From a checkpoint of a small image classifier.
Model: 2.87M parameters, 24-pixel images, arch vgg, activation relu, depths [2, 5, 5], widths [96, 144, 208].
Training: normuon at rate 0.0023, 26200 steps, held-out accuracy 99%.
Data: trained on made-up waving flags, 97500 training examples.
Rows from block 5 of a small image classifier, named by matrix and row number. Each number is 128 + 24 x the weight over its row's rms, rounded and kept within 0 to 255. All counts start at 0.
Before each channel's rows are labels from the 100 images, of 14976, where the channel reaches its highest value: "top examples" is what is common among them. Only what is clearly more common there than usual is listed. The data: made-up waving flags. In brackets: how many of the 100.
# conv: 3x3 conv (model.blocks.5.conv.weight, 144x144x3x3, each kernel summed), inputs 0-143

top examples: circle (39); ring (36)
conv.27 [ 90 116 117 138  96 129 167  99 116 139 108  75 123 185 123 110 142 135 122 145 142  61 147 146 127 152 153  94 139 129 136 164 167 133 156 129 130 131 152 120  67 125 119 109 154 100 111 110  88 131 101 118 152 101 119 144 117  84  99 144 164 114 148 166  91 124 107 112 100 136 153 114 136 141 128 126 109 115 127  95  94 140 105 121 139 123  78 115 150 117 104 115 128 103 132 149 108 144 118  99 104 108 141 104  86 134 103 116 145 101 169 108 140 137 121  97 117 163 102 139  92 104  73 137 128 129 118  94 127 151  93 113 139 112 114 140  87 116  83 175 108 124 147 124]

top examples: circle (83)
conv.17 [119 137 125 107 140 113 130 146 127 109 103 139 122  51 126 123  57  97 130 131 133 113 172 101 116  93 118 106 152 171  74 109  78 117 115 119 173 131 150 143  84  81 128  93 136 109 129 119  90  99 143  96 119 124 150 142 114 133 136 138  93 125 125 103  96 105 147 120 117 127 151  99 152 158  92  96 126 137 115 133 123 142 118 129 126 139 121 118 114 105 157 119 115 155 126 137 136 131 106 149 150  97 130  94 132 107 102 127 126  99 110  89  63 148  81  78 148 121 126  93 128 153 121 117 139 124 118  90 122 103 140 136 159 106  88 129 155  92 126 119 113 113 166 108]

top examples: ring (91)
conv.60 [136 149 128 138 126 133 103 102 121 138 115  88 158 131 108 107 148 140 118 100 145 114 106  88 107  99 127  98 120 126 121 135 115 149  88  97 112 127 146  94 101  96 136 154 134 114 136 143 127  85 105  79 109 104  84 150 124 102  80 120 136 151 113 143  89 113 117 116 105  74  59 172 121 139 101  77 105 115 132 139 129 127 125 108 117 108 127 111 152 157  83 151 130 166 104 121 136 100 104 127  93 106 118 102 103 108  93 107  93 146 107 112 164 102 108 107 122 139  99 162 105 115  95 104 120 131  99 109 110 155 118 110  98 154 179 132 162 159 149 125 104  99 130 139]

top examples: ring (88); corner square (35)
conv.16 [121 113 118 134  94 125 138 128 143 138 115 116 171 108 131 173 147 102  45 167 139 133 132  99 121  84 169 110 147 139 102 105 124 135 127 156  93 125 150 143  63 125 166 117 131 112 115 126  96 124 121 142 128 118 133 124 147 149 129 113 131 148 107 117  94 121 125 129 121 109 158 117 108 158 153 138 112 166 113 102 122 134 116 129 106 156 139 131 112 129  79  84 105  81  86 136 107 114 110 131  88 120 156 125 179 100 122 138  97 153 131 135 144 125 113 151 120 148 140 163 106 118 102 145 145  99 107 120 133 110  99 127 144 184 130 149  92 127 126 138 154  85 151  53]

top examples: ring (66)
conv.85 [136 114 160  86 110 111 132 134 181 102 116 108 106 155 124 128 123 169 133 130 142 138 139 131 126 153 115 163 136 129 155 134 125 145 189 126 127 138 131 108 107 126 142 127 129 165 139 153 130 118 105 113 134 114 140 138 165 109 118 154 107  91 119 111 170 137 100 147 156 158 169 118 164  99 156 149  93 172 105 101 105 121 125 163 120 125 140 144 151 170 175 112 142 126 130 129 135 120 165 125 143 140 104  99 124 124 175 149 149 114 156 114 182 101 147 139 146 189  83 164 105 136 137  60 128 142 174 134 140 118 114 164 139 121 123 148 143 160 137 164 113 171 121 113]

top examples: circle (88)
conv.92 [ 89 132 119 121 116 100 135 140  98 111 165 146 135 114 148 104  82 158 143 115 136 141 145 149 130 123 151 141 100 131 129  94 147 117 129 100 105  96 113 105 132 121  89  76  93 135  59 121 129 121  73 135 124 122 106  93 123 138 105 105 159 157 100 131  84 109 137 105 102 149 117 149 153  96 150  94 105  96 154 108 115 118 171 129 125 109 106  99 117 120 135 140 103 134 139  99 113 144 121 123  93 106 119 107 118 109 115 143 127 130 118 114 107  73 132 121 141 133 152  98 160 116 124  71 182 149 116 193 104 143 114  93 125 111 171 140  99 122 139 135 130  89  92 121]

top examples: ring (91)
conv.4 [ 71  92 130 129 141 131 114  85 117 105 108  93 124 121 139 129 143 175 105 113 126  91 132 104  99 102 128 108 122 113 158 104 137 112 135 124  65 142 143 130 145 104 139 161 149 129 128  94 124  94  36 112 121  97 143 146 120  83  94 117 134 131 104 135 149 135 116  90 132  78  93 124  95 144 113 121 118 131 130 108 108 120 129 122 120 152 102  96 108 158 139  96 123 163 139 138 101 113 120 132 101 109 115 113 113 115 109 128 128 113 103 183 166 164 125  78 148 110 134  79 120 133 116 113  96 147 115 131 111 167 105  99 133 132 131 126  88 111 116 137  79 101 127 118]

top examples: ring (59); star (35)
conv.28 [ 81 125 126 104 115 128 147 100 127 138 110 139  88 166 148 127 119 137 165 155 114 135 123  97 122 119 151 115 128 142 155 121 136 140 151 126 136  93  69 113 139  80  98  86  90 109 134  71 132 137 105  98  97 121 137 142 142 108 106 112 150 157 144  89 107 123 128  98 127 144 128  79 154 157 122 152  99 147 121 153 119 134 125 128 152 136 131 125  91 111  82 136  89 126 137 137 123 105  81 122 137 149 149 132 122  99 100 165 104 136 117 124 143  79  89 130 125 148 162 145 151 123 121 132  88  90 127 119 107 137 113  42 110 151 166 123 113 165 158 156 137 149 116 145]

top examples: ring (94)
conv.121 [102 108 122 151 143 125  92 105 137 108 129 104 157  70 121 115 139 168 181 103 113 106 159 128  91  86 127 105  95 125 130 128 169 117 101 131 137 128 122 137 141 120 156 141 125 123 143 111 102 110  93 122 120 120 148 124 120 119 114 111 151 160 144 136 101 167 105 131 133 100 101 143 108 147 104  99  95  76 154 117 118 100 121 110 156 162 137 129 141 124 140  96 106 127 135 141 101 147 146  99 169 109 111  77  77  70 130 152 130 124 131 134 142 155 124  89 146 130 103  73 138 153 153 161  97 149 107 115  98 179 150 140 139 128 182 124 158 119 119 159 125  88 143 139]

top examples: ring (76)
conv.29 [102 144 129  86 110  99 114  51 114 117 125 110 133 141 147 127 104 164 109 121 124 149  95 111  83 134 118 111 108 122 124 135 177 128  98 136 123 130 108 126 116  88  87 126 123  82 159 179 103 147 124 104 130 103 167 135 151 106 115  92 171 165 113 111 118 105 167 114 108 113 149 117 133 121  88 108 139  83 111 145 169 124 115 122 136  91 134 157 169 140  92 109 113 123 117 115 162 139 119 169 157 158 141  98 158 120 121 115  78 115 110 137 177 106 118 124 149 118 122 132 128 170 105 103  89 107 109 117 131 183 128 130 147 142 136 143 142 131 143 145 128 127 119 166]

top examples: ring (63); crescent (37)
conv.32 [101 114 148  91 119 164 140  78 125 137 166 133  98 152 119 108 147 119 117 131 119 111 108 113 127 125 126 141 133 128 140 101 134 119  82 129 125 125 106 102 129  92  63 146 124 132 134 146 131 142 138 113 123 145 128 119 107 145 134 133 181 149 122 150 124 142 149 138 154 102 105 111 130  90 126 173 110 121 159 170 127 124 149  91 162  95 123 129  86 109  97  63 111  86  95 142 160 119 130 136 103 141 130 137 147 130 128  83 147 108 104 110 125 109 109  76  79  98  73 144 125 117 149 145 108 115 125 118 145 135 124  82 139 116 164  84  58 146 113 135 131 121  97 108]

top examples: star (69); ring (25)
conv.131 [134 106 136 154  97 104 106 130 153 131 145  93  90 148 162 109 150 138  96 154 131 159  92 144  98 163 105 129  91  87 111 142 141 146 141 109 122 106 129 116 124 126 130 153 152 147 137 132 112 129 159 111 103 163 139 155 161 146 160 103 108 132 153 114 116 160 100  54 143 162 102 148 141 110 127  79 153  96 109 118 127 130 103 113  84 164 112 198  98 148 139 139 135 131 119 117 122 127 123 133 127 112 125 102 151 135 133 135 134 136 143 135 125  98 167 193 122 137 121 152 152 101 193 131 111  87 109 116 149 109  82 119 104 151  93 157 129 124 147 142 126 143 142 102]

top examples: circle (96)
conv.115 [ 93 145 101 135  96 143 108 126 103 110 122 133 134 136 131 101 159 121 167 128 132 124 139 126 121 109 136 106 114 133 150 138 126 140 118 160 177 104  73 125 156  94  82  83 169 141 105 160 113  88 116 126 153 119  98 185 132 186 116 122 118 107  98  85 108  96 138  79 109 113 109 127 152 108 152  89  94  89 148 115 109 132 108 147 137 107 144 110 120 133  97 131 105 135 130 149 145  91 135 108 133 113 150 106 129 126 120 147 137 113 148 125 147  86 134 144 120 121 114 136  62 126 138 148 103 121 112 102 114 160 137  92 144 173 106 179 124  81 126 153 147 107 129 167]

top examples: circle (96)
conv.138 [122 119 120 118 119 121 149 158 161 132 102 129 147  95 115 128 134 103 142 148 138 102 140 124 120  96 137 147 120 126 119 122 105 147 131 138 207 127 117 159 148 163 120 109 170 134 108 154  82 132 110 137 127 113 156 138  95 153 110 113 107  77 125 124  81 117  98 105 108  92 154 103 124 118  71  59  87  90 158 153 129 148  86 140 114 101 146 139 101 148  96 135 129 122  84 121 142 107 112 105 124 158 162 110 118 166 105 121 146  92 166 120 136 119 144  92 118 159 119 152  87 100 119 106  95 133 105 105 116 112 124 104 121 113 120 134 151 139 116 118 146  83 148 162]

top examples: star (49)
conv.107 [157 123 133  69 153 141 172 108 142 169 134 161 133 135 144 114 152  82 169 119 118 131 106 157 151 119 120 108 163 101 104 112 125 134 149 115 182 127 123 140 119 127 108 108 125 129 139 152 115 100 121  97 127 112  79 121 135 144 155 138 101 121 115 168 165 127 125 143  91 106 112 108 158 101 115 123 113 121 157 137 106 149 113 127  98 119 145 102 185 114 171 122 173  65 113 132 169 140 122  97 119 106 146 134 146 120 147 120 148  96 131 117 128  67 116 152 127 130 122 119 101  63 174 111 130 119 137 120 118 107 142 172 134 121 100 123 126 189 101 116 130 111 114 132]

top examples: ring (66); flower (28)
conv.22 [146 163 114 130 128 169  95 138  99 125 142 112 147  84 142 150 103 107 144 132  96 125 169 133 120 131 158 127 139 133 106 134 136 133  64 150 146  79 112 156 103 163  68 105 123 131 134 155 113 123 115 134 140 146 165 164 136 158 121 155 111 130 123 129 153 130 155 117 110 114  68 102 130 111  97 116 155 110 113 146 129 134 127 114 130 131 141 139 153 109  87 170 129 136 144 121 171 151  91  96 153 158 120 107 129 147 115 137 137  93 140  86 123 142  93 105 121 108 153  94 126 128 116 142 119  88  91  92 128 124 123 171 142 143  97 122 151 195 168 158 149 137 157 164]

top examples: star (93)
conv.139 [133  93  42 109 100 145 132 146 160 138 104 143 149  97 148 171 141 103 137 121 136 143 120  98  93  87 150 163 109 138 124 147 151 113  89 146 133 105 100 138 126 106 127 103 131 108  69  86 128 103  86 120 117 134 147 132 108 123 106 102  93 132 155 129 135 130 125 127 113 167 189 142 140 122 133 130 118 133 131 121 152  89 126 160  92 150 106 138 149 112  71  96 114 134 133 100 138  95 145  87 133 149 127 106 116  79 118  93 103 110 154 141 160 132  98 120 143 165 145 153 145 150 144 164 136 102  97 118  88 135 150 133 132 122 106 139 132 128 131 138 111  81 134 107]

top examples: ring (47); corner square (37)
conv.126 [173 115 107  99  95 111 150 129 135 155 132 105  77 154 125 121 126 108  76 125 110 160 115 156 147 135 116 165 126 161 117 119 139 136 116 118 144 121 169 142  72 130  97 153 128 101 124 106 107 144 183 107 122 131 147 132 127 151 178 142 167 165 118 141 154  90 130 170 131 140 147  92 114 136  98 145 145 100 120 123 116 164 168 112 134 130 162 134 117 109 142  57 146 113 161 171 129 145 122 106 127 120 129 176  89 133 136 132 114 101 158  99 113 126 140 124 158 126 164  93 126 135 120 113 132 111 119  72 114 105 127 120 165 134 159  94 113 116 106 159 127  98 142 113]

top examples: flower (98)
conv.6 [114 142  88 156 158 118 146 143 126 130 108 110 104 120 145 113  87  89 116 114  97 124  94 143 119 161 151 172  90 149  74 115 109 109 111 146  90 103 152 114 101 143 109  96 112 132  94 140 140 130 106 118  97 142 140  92 133 108  86 127 133 113 122 103 136 127 117 126  96 142  67 137 125 132 188 121  96 130  66  70 126 147 124  99 113 105 114 109 155  87  82 147 128 150 127 106 121 163 145 116 135 167  74 107 143  99 134 150 110 145 131 160 168 100 124 119 131 111 126 101 131 131 129 133 141 121 114 179 134 118 148 139 101 149  89 137 124 114 120 107 100 127 105 146]

top examples: flower (99)
conv.117 [ 98  89 106 109  96  95 122  92 103 138 124 128  74 124 179 108  87 102 131 106 143 127  88 140 114 143 103 119 133  98 134 134 121 137 135 102  73 112 143 139  92  96 118 134  99 142 143 114 143 133  94 130  89 127  95 119 117 106  86 101  72 135 131 121 129 127 105 145 117 153 121 114 113 129 156 127 131 147  67  75 102  92 107 107 120  92 108 140 157 116 112 125 145 139 149 157 129  70 124 135  96 103 110 125  96 112 120 137 111 123 121 156 105 123  77 155 118 136 138 144  95 131  64 139 121 150 139 136 119  99 132 107 104 133 115  80 143  96  97 104 128 109 148 128]

top examples: ring (95); plain field (25)
conv.80 [ 86 109 143 136  82  84 112 182 144  90 124 137 150 102 143 115  98 110 130  82 133 139 157 103 143 150 133 123 145 121 170 151 151  85  93 109 108 117 125 153  78 126 166 117 133 142 107 113  89 119 135 152 110 134 170 162 135 111 119 124 136  99 151 150 104 131 123 124 119 112 112 150 129 114 141 108 150 105 170 139  95 150 119 131 145 100 142 147 106 118 121  74  89 109  92 110  94 123 129 124 117  91  77  92 160 113 136 115 166 104 139 109 140 141 139 116 114 126 115 122  76 120 136 143 113 140 102 110 121 148  58  98 107 146 121 126 140  82 114 140 111 103 122  93]

top examples: circle (39); corner square (38)
conv.68 [ 97 159 136  91 153 124 131 117 118  78 116 119 102 116 158 127  96 124 160 100 127 138  85  75  90  90 149 108 126 113 110 134 109 121  85 175  77 121 142 135 168 116 106  61 105 142 135 102  98 157 112 110 112 154 105 138 128 135  98 100 126 111 121  89  92 149 100 135 120 111  96 132 159 156 119  99 110 104 130 110 158 121 107 104 124 127 145  99 100 135 125  88 112 127 163 144 135 159 137 126 139 129  74  85 116 145 112 167 126 132 127 145 136 109 132 122  93  92 148 117 157 144 141  95 115 158 137 168  96 147 115  95 114 114 118 100  99  88 127 134 120 124 150 128]

top examples: circle (72)
conv.88 [134  78 129 135 101 106 134 151 131 119 129  86 154 137  99  89 135 110 111 157 111 135 140 111 128 156 129 145 129 111 156 127 106 132 121 190 168 103 128 116 124 130 122 107 126 162 111 110 144 140 110 169 125 124  92 148 135 175 123 103  81 111  95  89 106 112  94 104  95 147 115 121 120 131 166 159  97 104 165  90 128 120 140  94 121 120  93 123 105 118 154 171 113 109 118  93 121  80 135  91 108 149 138 128 131 165 141 106 168 126 140 118 117 165 107 138 138 127 169 131 106 119 112 108 168 129 125 144 122 120 114 123 113 110  96 191 122 143 108 121  97 107 127 204]

top examples: circle (63); upright cross (25)
conv.30 [108  75  65 101  89 125 153 114 151 129 150 119 143  95 131 124  86 116 142 133 121 114 145 153 106 154 106 172 132 104 152 131 152 120 122 121 112  92 128 100 135 143  68  86  78 107  70 129 123 146 100 122 118 108 150 122 128 156 101 145 110 115 118 117 127 137 132  92 147 115  98 126 122 128 123 149  82 121 182 119 147 145 118 155 160 136 122 122 131  85 144 105 111 123 111 116 148  96 148 129 189 124 158 101  97 117 126 140 132  87 156 118 147 147 139  95 142 123 101  93  89 127 131 147 137 138 116 104 133 100 111 137 129  97 108 136  70 128  85 145 103 145 136 160]

top examples: circle (100)
conv.35 [ 97  96 127 124 108 124 125 134 113 105 147  99 141 119 140  89  77 156 126 109 159 115 147 132 131 121 128 115  91 138 116  76 178 141 121 121 124  94 108 124 126 107  73 109 117 137  65 152 103 133  74 147  97 112 104 134  93 169 107 140 167 158 137 102  84 136 152  95  93 119 118 139 145 121 108 119 136  87 152 163 113 142 135 107 123  93 121  94 125 130 108 101 126 116 128 134 139 130 121  96 114  93 166 114 121 104 110 152 139  90 116 118 103  99 110 100 112 135 117  96 121  84 142  76 168 135 127 177  96 135 122 153 129 110 121 130 108 120 117 167 142 100 148 162]

top examples: ring (80); corner square (60)
conv.11 [121 133 116 142 120 116 113 100 135 128 128  83 110 155 148 130 167 123  91 164 139 148 129 138 101 144 181 149 121 104  94 135 103 162 161 140  99 140 125 107 131 159 134 114 150 119 131 148 122  85 106 132 161  93 127 144 134 134 125 124 130 119 135  96  76 106 117 121 117 144 173 100 141 153 158 109 142 106 148  95 131 120 154 129  99 128 108 122 125  93  71 136 128 125 106  81 134  93 121  98 126 139 149 108 174 135 119 146  88 143 144 153 125 117 127 115 113 142 155 115 108 106 107 130 165 117 112 211 112 131 102 164 123 130 120 146 146 186 181 135  78  90 150 143]

top examples: ring (99)
conv.100 [ 98 137 125 174 109 131 116 103 135 108 102 102 131 139 125 152 140 156 101 146 104 105 105  85  80 121 180 119 101 121 135 138 111 110 124 120 118 129 105 133  83 125 118 163 126 108 164 105 107 116  54 105  93 114 129 103 139 118 106 130 128 131 118  94 121 144 123  95 127  87  82 144  87 120 144 110 135 109 123 124 131 101 146 109 116 163 101 139 105 130  78 151 148 136  96 125 107 122 114 122 147 123  95 114 130 105 118 101  92 120 140 104 141 101  89 131 130 160 153 122 121 101 127 133  88  94 136 162  84 134 163 122 125 174  91 121 111 165 148 152 142  85 190 133]

top examples: circle (70)
conv.91 [137 129 141 128 123 172 123 109 108 134 129 151 142 129 116 127 122 161 167  83 111 157 142 128 110 115 127 100 158 116 158 143 151 124 139  86 120 141 116 125 167 149  95 122  96 174 129 115 104  97 119 133 107 132 131 155 113  92 141 140 113 182 102 104 127 116 125 165 142 111  97 112 127  83  49  88 112 119 144 117 125 145 127 149 156 107 110  81 101 142 166 119  97 167 116 172 151 137 135  99 134 107 116 139 109 110 138 111 125  91 138 145 129 143 128  88 186 135 124 111 155 175 104 142 133 189 101 150 127 141 117 113 129 112 166  74 131 116 121 163 115 125 118 132]

top examples: ring (81); corner square (51)
conv.5 [ 97 163 138  96 119 136 157  90 118 113 119 133 142 113 121 122 142 113 110 142 149 138 173 105 127 107 129 104 144 144 102  66 128 152 159 105  68 121 101 110  99 109 119  80 157  91 102 153 118 121 105  94 175 120 102 150 124 127 137 147 125 167 131 131 137 138 184 127 137 130 179 117 151 166 119 137 141 126 169 127 121 111 153 109 115  81 144 107 128 126 149 115 104  86 144 127 133 164 105 123 111  74 153 136 174 146 122 120 102 138 106 141  98  97 102 101 144 129 124 101 124 132 156 143 176 145 113 122  94 132 106 139 118  99 128 147  89 167 131 127 135 132 143  75]

top examples: circle (92)
conv.102 [112 150  76 133  89 116 128 120 125 149  94 124 105  63  96 134  75  86 131 149 126 131 128 123 137 161 133 142 103  79 131 147 123 127 112 186 124 118 120 143  85 132  98  93 126 112  97 139 118 110  82 120 156 109 179  82 143 136 121 145 109  99 149 132 116 122 136 105 127 105  40 118 128 131 134 110 140 108 103 107 155 139  99 115 122 153 113 103 153  96 129 133 121 141  97 107 130 130 103  99 172 156 117 114 154 132 130 108 114 108 129 112 121 127 118 103 107 104 129 106 103 123 121 133 119 126 107  91 123  96 153 139 120 116 118 107  98  95 122  93 125 160  87 181]

top examples: ring (68); circle (27)
conv.21 [128 118 101 132 121 145 142 117 142 142 139 132 119 112 161 116 139 108 162 147 138  98 130 132 123 135 165 112 117 120 138 135 101 117  71 156 134 138 125 149 136 108 164 141 157 155 114 195 108 122 106 116 110 136 161 121 132 144 126 145 113 120 132 120  79 113 143 122 115 108 134  85 152 226 114 110 136 134 132 142 141 113 136 109  92 143 159 140 173 110 125 170  95 199 132 104 130 113 153 125 187 189 122  78 110 149 107 135 119 110 147 109 118 177 135 105 110 124 130 137 129 122 133  85 118 145 137 149 133 158  96 136 108 166 123 126 155 121 116 152 130 122 162 160]

top examples: star (35); triangle at the hoist (31)
conv.45 [140  78 106  94 113 140 111 110 115 135 104 127 125  94 147  92 135 136 152 121 148 122 120  89 106 153 129 140 127 120 106 122  85 168 105 123 133 130 123 108 122 135 121 138 123 135 143 116  97 130  96  82 165 173 125 136 121 125 153 108 100 158 114 109 160 154  85 187 102 148 140  89 126 123  87 121 165  91 138 153 178 139  95 172  85 148 172 127 108 129 115 124 149  97  77 175 135  92 117 146 125 106 150 129 141 107 104 130 133 115 108 130 131 161  93 157  79 122 135 116 134 127 182 140  86 127 101 138 119 137  95 123 114  85 136 144 103 105 119 130 138 136 130 101]